Rows from block 4 of a small image classifier, named by matrix and row number. Rows with one number belong to one channel. Each number is 128 + 24 x the weight over its row's rms, rounded and kept within 0 to 255. All counts start at 0. Numbers have three digits each. After the name is the row's rms in percent of the matrix's.
After each channel's rows are labels from the 100 images, of 14976, where the channel reaches its highest value: "patch colour" is the nearest of a few named colours to the mean colour under the peak. Only what is clearly more common there than usual is listed. The data: coloured fractals of 300 iterated function systems on busy backdrops.
# convs0: first 3x3 conv (model.blocks.4.convs.0.weight, 112x112x3x3, each kernel summed), inputs 0-55
# convs1: second 3x3 conv (model.blocks.4.convs.1.weight, 112x112x3x3, transposed, each kernel summed), outputs 0-55

convs0.13 095:125163169118146094125112101107125123121135151152156162101111123127104114126115114118127117150125165112118123125148136118121115141135124130128107131167157093141151132113
convs1.13 095:148131091155140101102107155126130171146113132110140095110176106120146178113096115120144130127117144168121153120138179137134125129106124122105170147127143124126169160144
patch colour: brown

convs0.62 096:125125070118138112117144132141138160150128106139106099135110155131103117130140192108114159106140111148110113134105103116106139105129123166106108113112109109104102110101
convs1.62 099:142156105162151094184113098085114100122101083090108165125129088094107115107102157127142094111159169148091096137112105140137088141131118157106118154130104154120140125122
patch colour: brown

convs0.12 095:109173061123143125122154126100165114087128083172131155114129182106097145136121123127120120107141121101141123111163100134114162091118130129121140098123126135111133117134
convs1.12 105:108098120127135116140095123123124102120190137116132171128112192152147135080131140123106124133110140160126124125075156126098122149102156135128127183106160133145116107171
patch colour: grey

convs0.8 096:104135133106091128132135112145134115104148091078126131111093139140127111094134107120108116135143121135109137090155154133104142141116144125098111154104136133081110137112
convs1.8 086:131140162090103134129144130100085142107098148120140143146120142108130109098105134138117128108132115116137140131127135156135140125101141100100104181095111163111138138145
patch colour: grey

convs0.111 151:112125128109128138119154093141117138122114140127112139104121108116130110131099120132096177145127127118107109113111101132110147161104057142120117146134129106148146077145
convs1.111 136:113101103181133123109111103135159130114089123147108133090110210170119172136093125163152171120196160114120144110092129116153102108095145126124115142151126129113140113152
patch colour: grey

convs0.27 098:149142144137108131125124148102123136132154110131119165158152153151154117101121098117059134085099103116139145135119124089111120092137137097136131128077120100132110142141
convs1.27 118:154123111153135161143128109124144113117213124121153116144120135082120111081133127148120154103107123123164129133113113117126120134153113117126117126103122136112087061120
patch colour: grey

convs0.21 086:106121178109119156159101145138136103119139119185106164114138147159161099119142115103114109122161126128144106100158105146136117124128117128092128139152093124163141151132
convs1.21 107:127147133079104130111123163126129102087143125126156161134161137157160115117117095125117109110113114139137147094110153116113122124070097144111123111131126071159135132170
patch colour: grey

convs0.88 081:102169119122126125136147116121122126119089165088163099090143115193169112136082091144130136121170106115092088102098126117119132131092122193120104103137150127120149132149
convs1.88 091:114123194146116111123136101140149108096100123105187086185121142207122147156104150113128096113111114145117109142097158087104132169167131119135135137137138115092129123113
patch colour: brown